Weights of a small contrastive audio-text model: encoder norm layernorm.
Rows from block 3 of the audio encoder of a small contrastive audio-text model, named by matrix and row number. Rows with one number within an expert belong to one neuron, the router's apart. Each number is 200 + 30 x the weight over its row's rms, rounded and kept within 0 to 999. All counts start at 0. After the name is the row's rms in percent of the matrix's.
Before each expert's rows are labels from the 100 clips, of 14848, where the router gives the expert most weight on average: "strongest on" is what is common among them; "lies over" is the class under the peak. Only what is clearly more common there than usual is listed. The data: babble in 24 made-up languages, each with its own sounds, syllables and stress or tones, from a formant synthesiser.
# router: router (encoder.blocks.3.mlp.router.weight, 32x256, trained with AdamW), inputs 172-255
# up: expert up (encoder.blocks.3.mlp.up, 32x64x256), inputs 172-255
# down: expert down (encoder.blocks.3.mlp.down, 32x256x64, transposed), outputs 172-255

# expert 3
strongest on: reverberation
lies over: silence
router.3,110,253,172,202,242,215,167,208,193,201,186,225,172,229,258,239,224,210,229,217,245,194,180,251,216,161,243,207,259,192,200,219,243,191,142,237,200,260,181,221,162,209,193,214,238,199,225,133,243,216,201,226,154,160,213,173,155,177,169,196,202,210,194,195,176,223,188,185,212,166,209,231,200,166,239,214,164,233,175,218,137,207,218,212,176
up.1,084,221,219,183,209,170,187,159,205,203,220,196,223,200,208,212,219,179,321,162,226,237,188,215,201,197,186,214,217,185,182,235,226,178,222,220,187,214,247,162,174,214,194,220,194,221,148,232,207,165,186,165,173,202,218,161,195,179,185,207,229,208,200,255,265,199,221,141,215,176,179,157,123,207,130,204,280,164,152,217,210,202,164,227,221
down.1,089,195,169,248,152,192,170,237,216,226,216,181,178,204,221,151,240,168,199,223,259,226,141,186,164,220,217,234,171,241,203,228,182,194,182,154,167,182,201,177,281,161,168,208,262,191,212,129,221,205,212,207,248,238,198,173,184,158,173,235,151,208,275,169,154,216,212,202,174,210,134,157,152,202,205,219,219,183,191,210,211,136,238,172,191
up.2,104,183,190,210,170,203,186,215,172,181,238,224,215,186,205,179,185,126,202,142,210,151,245,178,223,242,165,148,250,180,231,231,232,197,160,258,187,245,183,215,226,238,224,191,208,171,177,212,141,191,215,216,187,195,175,239,238,179,187,200,250,192,238,180,203,204,201,246,187,215,197,245,237,236,190,217,233,236,189,228,189,226,214,241,258
down.2,098,223,171,153,206,155,202,154,206,132,180,171,181,218,195,186,248,192,192,258,169,192,236,173,204,162,185,175,220,210,171,200,252,161,228,146,225,204,176,189,161,199,238,148,248,205,218,169,211,233,176,212,213,181,227,159,219,182,209,223,156,163,177,215,236,188,210,198,175,177,222,190,193,187,165,244,256,205,209,191,158,171,208,291,178
up.3,090,206,193,179,214,252,195,165,242,241,151,190,239,151,304,175,157,242,213,214,205,210,206,242,225,218,239,196,195,235,191,196,138,261,163,214,172,242,237,173,206,184,214,184,206,181,192,242,221,142,208,212,158,232,205,220,173,232,203,246,233,194,178,189,203,202,187,273,251,224,209,223,169,252,214,209,215,164,159,217,233,155,203,229,193
down.3,103,162,290,216,224,124,168,186,249,256,154,217,238,254,216,214,180,221,238,227,161,203,167,210,234,148,157,187,216,184,236,215,197,149,181,181,240,239,235,154,230,259,196,249,152,252,239,206,214,248,206,179,245,197,196,183,172,197,249,231,221,206,198,204,220,216,175,228,203,272,233,197,159,273,237,199,226,186,231,210,161,233,206,229,149
up.4,111,212,255,183,244,239,187,188,129,230,241,207,256,195,186,144,202,192,222,193,186,194,159,246,189,197,153,154,212,200,182,222,244,203,196,237,166,230,194,250,197,226,204,156,202,224,169,220,201,215,229,166,193,256,231,250,176,214,243,154,243,207,229,193,190,152,163,200,191,207,172,221,236,249,266,246,215,204,208,206,226,215,207,181,204
down.4,106,212,223,191,212,227,183,208,211,193,163,201,126,198,182,167,148,175,169,191,234,191,134,207,198,236,196,230,213,214,209,242,197,198,140,178,181,221,206,211,201,200,218,248,216,166,186,196,186,166,166,189,147,244,185,267,192,221,155,173,194,207,226,219,212,196,220,176,169,255,202,179,223,150,128,149,217,233,155,224,175,185,216,122,187
up.5,100,238,175,304,210,177,211,230,234,193,191,130,179,196,167,250,205,193,184,227,198,239,202,251,200,197,171,238,217,216,211,219,176,190,223,225,212,208,140,178,176,219,234,205,192,209,196,186,197,152,191,233,173,218,197,232,224,206,239,159,191,225,230,224,120,198,167,203,203,196,189,211,205,179,241,225,171,210,159,209,190,213,200,216,116
down.5,111,175,262,246,144,192,213,153,224,190,152,248,191,211,258,202,224,205,183,179,181,217,226,214,185,222,177,176,197,187,170,252,227,217,169,189,246,228,218,201,212,147,149,219,194,242,182,196,229,209,195,177,207,207,178,220,182,152,271,219,72,143,184,166,214,193,220,164,270,196,205,187,191,164,132,221,173,215,155,240,203,212,132,220,213
up.6,104,145,224,223,188,187,203,162,273,207,192,201,223,213,203,190,184,184,212,214,233,175,206,173,188,196,237,154,208,243,210,178,153,267,195,203,173,226,188,173,205,195,233,283,226,182,159,194,198,216,182,242,199,167,243,187,190,178,218,222,155,252,170,211,163,214,199,123,200,173,187,211,200,212,184,212,209,210,234,179,229,213,183,251,181
down.6,101,206,158,195,233,225,246,202,191,165,188,253,231,201,131,201,200,220,243,227,184,146,210,181,243,186,218,206,235,202,158,153,206,179,151,139,208,198,192,161,218,201,171,191,210,268,203,179,154,214,205,189,248,177,176,207,220,248,194,239,218,190,192,172,226,171,204,117,231,252,221,211,209,163,194,187,213,199,189,207,214,193,186,212,167
up.7,104,219,175,147,284,197,199,207,151,232,226,186,192,173,198,265,202,228,232,156,220,205,195,171,178,227,222,180,245,196,192,224,175,190,235,199,176,256,194,218,182,204,193,244,210,226,194,213,198,198,230,195,268,153,164,131,243,210,219,226,165,223,209,221,145,221,171,184,209,214,183,219,192,205,217,148,210,173,207,196,241,213,212,211,197
down.7,102,196,240,195,209,212,286,153,187,176,186,207,218,160,239,200,203,182,176,299,230,199,267,206,186,229,201,191,188,186,229,177,168,163,226,156,205,233,223,208,160,168,207,193,201,192,204,219,234,224,194,206,206,209,147,194,185,174,180,220,184,244,215,235,192,139,215,211,218,177,181,152,195,240,159,233,147,171,217,223,205,150,191,227,204
up.8,112,203,233,234,222,285,213,201,223,230,187,221,248,212,147,191,139,188,234,172,207,176,159,229,232,200,190,189,214,219,166,197,225,181,159,200,227,190,215,225,216,214,178,221,198,258,190,176,233,217,228,181,164,257,229,201,195,166,228,183,182,175,203,179,204,202,219,232,227,230,186,183,191,156,207,267,232,159,170,245,158,144,149,200,215
down.8,108,188,180,251,242,217,194,195,234,161,205,176,153,229,147,187,183,206,202,280,273,250,174,200,183,245,205,194,236,179,185,214,178,208,206,140,168,224,179,182,243,228,225,236,170,181,220,223,156,243,200,174,170,192,141,253,205,195,203,208,260,193,233,224,224,213,212,222,233,210,200,261,169,229,166,197,227,203,192,196,186,244,198,182,128
up.9,095,263,229,254,117,207,232,199,159,155,180,181,199,274,214,270,142,222,195,221,151,186,254,166,196,246,245,174,250,180,214,203,234,244,165,211,209,222,169,167,187,227,170,192,145,229,214,183,238,177,203,186,220,240,162,242,165,253,198,205,213,243,249,143,199,187,183,259,190,189,173,199,185,247,220,214,158,197,193,181,221,196,187,183,248
down.9,095,214,273,232,200,168,227,188,220,156,199,236,197,215,204,190,206,178,189,237,229,145,219,207,218,183,190,164,202,184,207,243,174,206,199,169,217,169,197,213,211,225,207,177,226,217,200,166,176,220,240,201,142,255,174,186,143,155,211,235,163,220,262,212,236,203,228,248,217,181,195,146,109,169,225,198,253,248,170,197,220,260,183,219,216

# expert 17
strongest on: reverberation
lies over: silence
router.17,114,176,184,222,204,198,242,193,168,209,204,175,186,263,225,178,175,173,172,223,222,248,237,154,207,157,220,219,222,206,197,130,198,204,184,205,182,244,200,217,177,203,153,176,164,159,253,215,211,249,195,233,170,144,129,202,195,205,192,241,175,214,153,162,203,225,212,168,287,220,256,195,171,199,252,204,200,236,209,214,182,181,219,218,228
up.1,082,149,176,228,201,185,197,204,210,223,226,193,160,205,225,177,183,217,238,184,232,206,216,250,178,243,196,202,229,254,219,164,198,207,234,258,183,190,211,205,190,195,217,227,190,207,199,176,195,216,195,213,216,148,156,176,173,171,168,196,184,243,204,180,189,217,205,225,175,210,233,205,226,253,174,198,192,219,185,233,227,228,202,244,198
down.1,084,207,149,188,173,250,206,200,238,204,192,212,234,188,146,260,246,170,232,198,170,173,228,195,222,176,212,210,202,124,212,211,174,173,207,156,195,225,166,265,237,199,160,200,159,255,199,209,203,221,134,196,186,204,218,157,211,224,229,197,179,215,165,188,172,230,205,178,225,217,169,246,212,230,163,232,129,212,193,228,199,171,179,219,164
up.2,106,259,232,208,199,174,215,184,147,177,206,156,161,197,216,198,259,224,252,194,208,172,192,192,204,230,212,195,235,247,228,246,237,187,162,233,190,163,213,209,199,223,191,193,196,191,215,218,242,229,204,179,193,195,191,188,186,208,188,182,236,209,184,237,161,176,259,197,253,224,197,213,116,157,213,180,262,166,164,195,209,172,215,222,256
down.2,102,210,192,172,232,215,184,171,222,235,181,172,263,186,169,162,207,123,146,262,198,199,185,169,152,224,246,229,180,197,216,142,180,193,194,191,165,219,190,186,213,229,220,195,204,221,168,255,212,249,228,182,181,218,181,196,152,164,266,143,203,151,193,220,192,199,186,250,185,219,216,153,225,191,175,148,225,161,188,215,188,131,247,214,223
up.3,099,190,178,196,227,171,156,188,251,246,194,182,210,276,149,206,181,208,187,187,219,227,228,183,209,231,209,158,207,219,190,209,189,189,187,172,207,193,161,254,275,232,197,195,185,233,227,225,204,181,156,223,195,190,200,227,201,238,220,196,219,155,184,219,157,142,218,230,189,217,145,203,186,209,216,208,193,200,179,232,214,217,128,198,208
down.3,109,159,173,195,175,183,214,157,192,158,183,231,242,227,203,239,191,186,207,215,188,177,277,198,198,224,176,209,213,149,169,248,192,160,167,178,212,239,180,193,226,185,223,202,186,227,252,172,195,239,182,202,223,208,189,163,225,260,139,202,172,216,148,150,225,187,167,148,216,186,174,173,226,143,169,163,156,178,160,164,236,175,186,143,190
up.4,092,161,173,198,139,218,235,186,194,199,228,221,245,224,163,191,189,237,146,189,217,144,168,189,190,218,188,184,167,202,232,155,208,202,173,200,231,218,263,275,182,202,212,195,208,175,139,223,214,156,204,172,190,196,191,196,258,150,203,218,177,201,182,259,248,220,252,216,262,174,244,226,174,249,227,223,182,285,190,237,181,162,235,212,208
down.4,093,212,176,212,191,196,226,223,220,245,245,194,151,172,191,202,174,291,235,217,208,218,231,214,242,258,215,245,197,208,185,199,203,164,206,232,220,154,195,217,190,195,209,209,225,184,168,196,155,215,188,239,205,211,196,157,190,205,194,169,210,191,233,170,186,203,233,242,278,199,201,260,149,171,224,177,218,207,166,243,186,252,182,198,171
up.5,093,174,196,200,166,248,218,183,192,197,178,185,205,218,238,185,204,155,191,134,168,201,174,234,216,155,216,165,195,208,283,215,234,180,151,208,224,163,212,229,225,241,182,236,180,209,208,238,205,184,226,199,225,205,218,244,232,161,126,200,182,176,229,220,207,217,222,222,204,209,194,178,211,196,183,234,182,265,224,190,218,187,182,179,159
down.5,094,187,213,257,268,225,209,182,203,174,193,274,189,195,207,196,154,204,185,166,217,163,183,168,211,233,221,210,225,289,185,150,207,203,201,205,140,188,251,207,203,184,185,165,234,203,166,202,169,167,200,210,228,196,222,228,189,157,262,257,162,171,204,198,187,214,170,235,261,132,211,203,195,191,230,214,174,211,196,260,193,187,225,222,202
up.6,093,123,194,181,183,270,157,168,235,177,176,185,181,211,195,155,239,159,257,205,171,175,235,189,221,185,238,219,197,212,188,226,214,205,268,141,203,139,145,194,210,174,190,168,184,140,169,154,207,152,220,165,213,215,187,248,210,177,151,220,215,257,205,212,220,202,161,201,209,182,228,180,188,233,198,252,183,205,211,168,222,207,182,188,205
down.6,092,183,198,203,272,213,177,201,218,150,223,164,212,152,224,246,200,215,227,247,167,135,198,185,200,222,191,218,204,187,180,169,172,198,197,134,240,162,220,218,184,181,151,251,156,181,189,235,201,226,163,242,254,205,203,211,185,267,163,178,195,187,208,178,160,151,193,213,241,207,230,226,212,206,192,145,230,212,169,197,243,178,210,129,313
up.7,097,222,177,268,235,183,206,193,204,209,185,219,130,137,191,223,235,245,239,221,164,185,126,232,208,210,230,212,204,251,224,263,217,200,163,258,161,141,213,166,234,184,219,165,198,200,160,211,213,199,234,209,134,266,199,215,175,193,178,166,152,168,149,227,143,185,222,155,239,214,193,186,218,220,238,206,240,175,228,225,211,204,222,220,228
down.7,094,196,206,227,197,216,244,228,228,199,182,176,210,192,214,145,215,223,181,216,200,210,192,176,188,220,232,163,195,184,217,207,206,185,201,196,170,181,168,213,233,164,188,232,201,189,182,271,232,224,216,155,169,178,232,202,190,205,184,192,248,204,217,217,194,179,187,228,189,168,205,202,198,257,200,233,228,193,215,191,220,191,225,197,162
up.8,113,206,227,164,237,190,208,208,168,180,217,191,184,217,203,214,216,183,162,213,201,233,208,210,191,148,199,262,233,198,195,206,181,237,220,253,219,192,142,186,171,204,222,158,214,179,235,238,202,166,178,152,214,212,156,189,214,211,242,196,220,195,199,250,168,192,201,157,220,197,207,173,148,208,216,232,196,204,238,240,190,219,203,213,195
down.8,114,199,216,267,163,188,170,199,218,220,234,234,249,204,175,218,244,170,228,247,195,235,241,198,183,202,170,178,194,196,198,248,228,230,134,170,197,171,192,205,198,197,168,223,131,241,228,177,195,224,223,178,201,149,196,200,201,202,212,229,118,165,225,214,189,211,200,185,167,255,208,188,239,185,166,209,194,198,207,146,182,229,213,194,233
up.9,108,120,222,125,205,197,158,206,199,199,203,189,227,207,218,166,234,236,162,192,151,254,185,210,246,206,217,224,182,165,192,183,224,147,271,219,168,174,195,220,213,163,226,174,222,167,203,197,237,115,191,213,253,170,188,220,140,212,196,231,176,209,226,153,217,228,172,186,182,156,263,213,106,183,179,192,174,193,235,189,203,204,224,214,233
down.9,101,196,211,240,191,168,208,260,110,230,119,198,203,191,289,202,152,167,211,171,202,187,166,199,174,206,227,192,217,222,185,200,167,164,247,218,203,195,191,227,220,214,151,180,227,217,201,176,200,184,200,203,271,199,234,257,239,236,181,213,131,264,188,143,212,209,215,205,224,254,219,202,232,186,234,243,248,190,141,172,188,169,155,138,180

# expert 20
strongest on: mains hum
lies over: silence
router.20,136,268,159,177,204,175,150,232,209,199,209,167,129,248,219,210,234,192,197,219,226,196,177,226,191,191,206,227,245,200,211,223,159,191,226,243,203,219,188,207,172,226,177,190,156,161,214,130,174,254,112,237,171,142,181,171,181,190,157,175,175,198,233,190,218,206,189,179,179,238,216,250,190,183,223,211,204,226,150,223,191,184,209,161,209
up.0,100,218,172,248,183,154,166,201,172,209,174,153,148,192,239,180,223,263,207,228,185,215,213,179,234,196,163,193,215,169,181,212,181,225,194,190,214,211,224,235,226,151,209,135,211,179,194,172,246,200,157,196,173,187,246,225,164,200,190,250,198,216,184,169,245,220,145,176,221,194,177,222,213,187,153,164,202,259,196,186,158,223,212,197,180
down.0,101,211,205,251,169,236,173,174,203,179,257,192,218,189,142,212,157,212,220,162,167,169,217,173,196,214,256,200,212,290,202,189,258,163,222,160,173,229,200,218,160,213,222,211,174,205,163,223,185,181,202,168,128,243,221,175,246,222,201,125,147,197,155,224,229,175,196,182,184,232,212,185,172,168,198,195,145,247,183,169,201,265,241,225,239
up.1,114,220,226,175,144,219,195,241,217,202,212,207,201,248,190,208,192,154,207,198,190,149,237,184,191,192,172,206,180,218,210,242,202,216,220,232,178,180,166,247,227,215,232,186,203,213,188,237,221,231,239,235,177,165,196,230,153,231,243,274,178,209,193,148,176,172,233,160,195,217,186,180,238,143,204,216,200,221,180,195,145,174,242,189,178
down.1,117,217,245,198,199,207,152,227,243,210,199,235,178,172,174,226,198,218,194,275,219,154,213,242,153,228,203,168,137,243,183,194,203,208,198,152,181,196,221,235,197,168,188,181,231,236,228,238,182,159,176,198,169,227,246,180,170,163,191,182,270,232,201,216,171,220,210,237,201,234,231,196,161,180,169,157,175,204,229,216,150,177,218,269,165
up.2,104,228,165,189,234,170,177,220,181,188,198,164,211,188,210,172,183,170,197,210,192,164,232,211,217,200,176,242,227,197,232,180,211,203,196,242,215,224,226,139,167,207,228,300,202,217,178,225,220,177,189,209,224,186,197,221,214,189,199,225,190,205,205,163,227,210,234,234,203,207,209,209,183,177,201,206,184,206,138,201,202,213,178,217,206
down.2,109,174,183,180,164,229,195,213,141,235,224,219,233,204,226,159,179,164,200,138,194,186,163,185,220,201,178,214,241,198,243,224,237,178,183,177,164,170,180,192,196,191,227,265,180,213,187,195,174,196,249,165,250,171,165,203,249,173,210,223,171,210,273,219,204,211,238,196,204,131,206,213,267,190,240,241,169,191,172,213,202,197,253,132,163
up.3,092,197,242,226,144,182,194,177,220,216,176,200,224,225,163,217,221,182,205,230,172,181,190,185,184,206,231,181,170,224,206,158,163,224,153,141,220,234,201,168,148,196,185,145,246,180,219,231,173,222,172,186,219,170,158,222,217,180,178,222,176,196,196,229,195,211,155,218,204,234,194,189,202,252,203,161,240,89,270,184,200,233,238,203,211
down.3,091,195,166,200,248,233,240,268,197,224,238,262,237,239,220,247,188,162,190,224,226,190,244,181,188,176,140,198,195,184,211,178,236,174,207,184,188,187,199,169,264,129,192,164,222,227,203,184,251,245,147,236,164,212,236,176,216,229,235,178,144,173,180,174,213,157,176,228,193,238,183,199,211,174,166,220,215,250,197,142,221,158,187,221,169
up.4,097,223,195,271,189,209,229,180,204,169,162,150,217,174,196,179,184,219,216,279,226,181,239,210,231,167,229,210,146,195,234,224,218,171,196,203,198,197,194,210,186,207,210,169,163,157,238,198,192,205,185,155,189,207,209,254,269,185,191,198,234,216,248,200,167,231,238,220,227,215,158,213,229,178,153,243,200,205,225,165,125,180,238,144,181
down.4,103,184,201,192,212,154,172,203,200,144,258,182,211,223,129,237,200,189,175,154,179,224,282,225,187,228,163,233,211,220,221,175,271,228,151,183,190,216,226,194,232,215,135,229,169,235,233,204,210,155,189,189,172,188,174,223,208,174,218,215,173,122,179,206,244,173,239,214,219,217,214,197,186,141,215,183,218,161,203,188,206,167,154,236,225
up.5,091,236,201,158,209,243,133,186,165,204,225,156,182,215,161,247,203,171,226,238,167,188,145,221,136,172,186,240,176,222,233,239,156,175,237,161,193,219,166,194,196,280,213,199,166,220,175,182,267,173,248,191,242,220,105,200,184,191,220,257,145,225,200,152,235,196,247,201,164,227,209,166,207,180,233,191,161,221,208,150,169,197,206,152,187
down.5,095,236,232,152,129,178,204,167,203,194,210,222,120,182,212,208,184,211,184,254,230,172,220,218,139,147,214,229,237,182,227,149,223,222,204,197,200,191,209,269,189,193,182,152,195,157,202,243,228,180,197,237,178,225,180,200,226,158,198,203,192,229,208,201,229,224,167,204,217,224,217,192,215,198,202,201,209,196,254,265,232,200,241,204,220
up.6,092,211,236,256,236,194,163,249,238,237,213,196,153,166,176,226,183,280,207,211,181,152,166,218,167,211,124,122,171,232,210,239,198,263,241,265,218,223,176,198,215,225,198,217,207,195,247,155,201,219,214,171,178,205,221,214,203,222,184,206,209,186,237,231,135,219,231,173,190,210,182,185,202,180,215,250,221,243,257,150,171,198,113,166,276
down.6,092,214,193,219,194,231,209,274,202,237,149,220,205,155,207,219,192,199,190,219,192,231,235,186,251,195,213,171,159,215,169,168,208,218,218,219,206,189,226,234,172,168,222,197,241,223,204,199,233,166,186,193,176,195,207,254,210,229,171,194,202,171,189,191,216,178,223,212,186,210,244,205,216,159,236,204,219,152,249,148,194,187,252,211,195
up.7,103,224,211,271,239,212,172,152,195,185,212,201,236,174,247,181,198,216,169,203,212,219,150,217,183,136,157,222,180,195,182,174,187,211,180,164,217,181,227,137,227,200,192,188,182,211,221,226,169,163,175,196,208,192,174,205,188,238,185,195,223,179,231,198,169,184,159,208,221,199,186,221,217,259,190,219,185,196,206,213,155,224,210,198,186
down.7,093,218,237,216,179,183,187,171,200,203,249,152,201,171,179,158,252,209,237,182,212,205,177,190,218,231,229,184,198,239,234,158,254,220,208,176,206,188,195,182,233,185,201,190,159,183,267,133,202,178,193,240,191,211,240,227,204,151,197,227,161,186,161,227,225,178,183,211,264,198,234,234,172,180,183,143,194,176,221,193,171,190,182,151,217
up.8,102,154,217,202,239,189,194,170,211,196,154,191,188,206,145,180,186,210,140,179,206,187,204,264,161,198,100,155,235,189,224,186,205,215,212,177,165,201,171,193,218,187,209,255,186,159,197,230,151,171,239,151,212,207,270,197,206,169,185,182,225,178,186,253,198,176,156,191,193,226,252,212,224,157,142,234,194,157,167,172,205,183,177,177,199
down.8,098,195,183,186,229,190,221,204,173,192,202,235,277,215,210,198,184,215,205,178,186,176,217,226,185,220,177,198,231,176,205,194,271,214,206,154,186,239,204,188,150,202,231,198,228,239,192,206,236,143,197,192,157,243,181,164,250,237,255,191,169,233,213,216,234,181,167,219,101,287,212,197,146,260,197,221,181,238,233,194,152,240,235,179,223

# expert 0
strongest on: /ç/; /y/; prosody: tones; /ɔɪ/
lies over: /ç/
router.0,092,205,218,190,166,177,192,199,201,224,172,195,237,258,185,181,188,170,248,145,229,206,223,166,261,191,227,174,236,187,195,206,208,159,248,175,209,225,158,221,163,211,209,319,202,171,182,226,191,155,172,174,206,222,166,232,192,230,221,201,190,176,197,189,170,206,216,176,246,205,201,169,169,114,203,147,154,172,205,174,214,194,192,202,196
up.0,114,202,222,152,230,241,133,184,169,163,199,194,187,203,159,196,283,197,200,242,182,127,169,190,141,190,193,215,155,169,209,208,168,246,167,144,207,213,198,178,204,237,224,139,253,234,189,207,163,221,182,199,192,236,241,246,195,180,193,214,154,209,185,207,208,204,181,134,217,218,161,185,203,216,198,138,166,182,268,177,167,120,203,229,240
down.0,108,207,229,204,232,207,133,198,180,257,208,234,150,245,218,264,192,220,200,114,217,182,216,170,174,185,198,155,176,168,178,187,146,204,154,239,191,141,199,227,137,194,173,176,166,264,238,237,180,137,207,161,212,120,188,193,224,191,118,216,226,220,232,171,198,205,224,225,180,218,180,178,186,295,128,173,274,126,223,194,223,222,247,177,193
up.1,098,232,219,194,236,141,189,164,188,229,209,204,188,176,167,198,200,190,202,217,199,270,182,171,276,228,193,215,166,194,214,246,207,193,220,150,193,205,271,191,158,220,228,178,157,200,178,159,176,195,228,154,156,205,209,196,125,225,162,184,192,266,167,225,190,227,206,196,206,223,225,247,207,157,186,167,193,217,253,199,242,205,175,196,171
down.1,096,231,217,221,215,199,208,198,254,229,220,201,172,198,218,166,236,177,245,195,196,200,205,177,238,176,226,228,228,147,166,161,158,200,196,156,184,210,229,157,184,230,190,148,215,250,163,174,182,247,211,212,193,191,190,217,215,176,248,140,176,170,208,244,195,242,199,179,188,199,215,200,211,238,270,226,195,259,250,224,196,213,218,248,185
up.2,116,204,196,166,150,236,201,183,172,188,213,233,218,175,166,198,200,227,202,196,178,183,247,176,183,254,232,200,166,280,201,227,179,195,196,148,210,195,260,241,233,274,142,107,207,250,196,259,238,205,234,233,215,169,179,184,237,227,187,165,195,149,209,230,193,215,198,208,191,224,199,191,171,260,230,185,212,215,214,217,221,238,192,272,191
down.2,104,194,200,199,195,222,209,244,220,227,187,172,259,221,228,201,165,169,265,214,227,250,184,240,193,202,215,245,163,204,220,209,226,165,175,201,196,168,229,188,239,145,164,244,200,270,185,203,255,191,169,150,209,216,196,150,229,204,243,239,179,238,180,210,184,193,158,174,190,175,225,210,180,196,150,165,219,184,242,249,199,172,244,209,179
up.3,105,210,240,214,208,191,182,178,177,217,188,212,199,190,201,191,221,212,199,181,196,213,205,190,281,218,187,215,193,196,213,223,192,196,189,133,164,244,219,216,246,216,141,181,192,226,193,149,216,223,183,214,190,183,214,185,170,242,143,250,231,219,222,214,190,232,260,208,227,209,221,255,198,146,260,138,192,190,146,222,224,199,195,182,223
down.3,108,210,185,190,199,176,191,208,225,199,167,198,210,188,221,183,225,208,185,174,210,178,259,181,247,157,223,227,192,260,206,205,174,184,220,212,259,218,212,156,167,196,181,192,204,216,131,175,165,227,183,201,222,204,205,140,208,227,263,191,185,164,162,197,251,214,171,157,203,208,211,162,145,169,264,216,256,231,174,217,142,212,164,131,208
up.4,091,221,157,236,193,213,203,182,218,239,189,176,200,212,180,206,242,183,210,179,215,206,209,209,206,228,265,200,207,195,215,193,211,232,203,246,184,172,217,169,153,246,157,216,175,220,228,238,200,231,202,237,89,148,252,222,193,170,165,206,232,170,170,198,207,160,190,194,168,206,211,166,191,257,196,185,178,231,199,182,231,146,196,205,224
down.4,095,220,191,208,175,241,174,203,278,188,240,146,211,251,85,220,256,203,223,261,194,210,254,194,211,184,193,205,182,245,183,202,251,230,172,216,159,194,203,175,207,247,211,177,169,231,212,153,168,234,153,200,154,189,183,183,207,229,237,209,181,171,181,180,227,194,198,176,189,163,227,183,186,235,204,170,205,209,223,167,186,191,158,234,145
up.5,090,190,201,285,171,161,199,190,135,191,232,214,209,200,213,242,219,162,243,219,235,215,229,210,215,196,216,198,209,187,231,181,177,185,191,261,196,213,196,226,249,209,186,150,195,171,203,214,195,194,149,205,206,219,123,257,175,185,208,192,187,214,180,247,185,190,180,180,205,167,207,162,247,232,194,197,241,181,271,192,234,224,167,179,229
down.5,093,201,172,188,220,238,248,161,201,241,178,188,240,178,207,140,190,223,160,132,225,164,237,231,178,171,177,175,207,270,202,248,181,228,176,239,189,260,241,223,199,200,200,187,175,207,163,195,156,215,205,185,240,187,183,151,218,247,155,162,140,222,198,198,174,173,239,174,186,174,231,226,210,250,248,171,212,126,216,231,213,241,188,231,186
up.6,118,224,241,228,154,182,219,216,167,207,238,162,201,187,232,202,198,168,208,198,207,244,202,194,197,179,190,226,220,215,202,269,195,213,201,157,215,216,215,248,214,198,215,192,154,196,169,181,141,198,234,192,179,194,210,193,164,218,272,179,221,248,237,202,180,221,151,200,167,136,241,221,161,246,201,196,208,236,199,193,171,182,311,190,180
down.6,112,179,170,204,212,202,235,222,218,216,168,153,192,199,198,163,162,206,187,146,220,233,187,221,184,285,204,191,203,286,226,179,184,179,158,198,184,197,189,198,300,212,171,202,217,213,199,200,186,245,157,205,165,217,166,218,186,157,200,257,192,245,173,216,203,166,229,173,228,159,192,147,257,155,162,223,153,187,194,179,201,235,231,212,185
up.7,115,169,187,179,148,154,202,167,201,185,186,234,210,200,176,223,205,211,202,196,186,221,245,226,175,206,199,166,165,246,190,212,197,192,211,238,222,165,189,194,129,178,169,167,219,239,195,196,247,217,186,208,193,177,206,192,227,228,208,207,217,202,186,178,207,192,161,228,199,199,177,222,196,167,220,226,201,186,174,191,213,268,267,244,162
down.7,112,226,179,228,236,171,209,199,233,171,247,183,204,158,181,169,182,219,199,203,158,239,255,178,209,180,182,249,191,167,202,154,261,187,137,177,187,201,241,237,196,210,241,204,227,168,244,146,204,220,146,206,186,218,217,189,162,230,145,184,183,171,236,191,167,177,183,155,246,192,232,202,219,153,195,237,156,256,206,253,204,176,222,205,232
up.8,105,216,179,191,225,245,121,209,228,224,210,162,246,183,198,119,179,148,200,220,199,156,204,209,235,173,219,235,155,185,202,221,175,157,180,220,223,223,207,174,183,184,211,262,205,216,162,219,193,201,227,181,231,239,156,199,186,191,175,229,191,207,207,122,142,206,149,232,211,228,207,229,181,219,211,172,168,159,223,167,212,218,182,206,136
down.8,109,180,209,188,231,206,141,214,152,163,135,201,214,194,195,225,203,168,166,185,208,199,213,153,205,162,187,216,255,212,226,209,235,136,174,211,209,233,175,175,185,161,209,140,194,201,181,177,138,191,230,225,267,186,180,129,213,135,240,167,205,253,226,206,208,226,207,242,180,194,235,204,185,241,177,252,183,238,223,163,196,216,157,215,232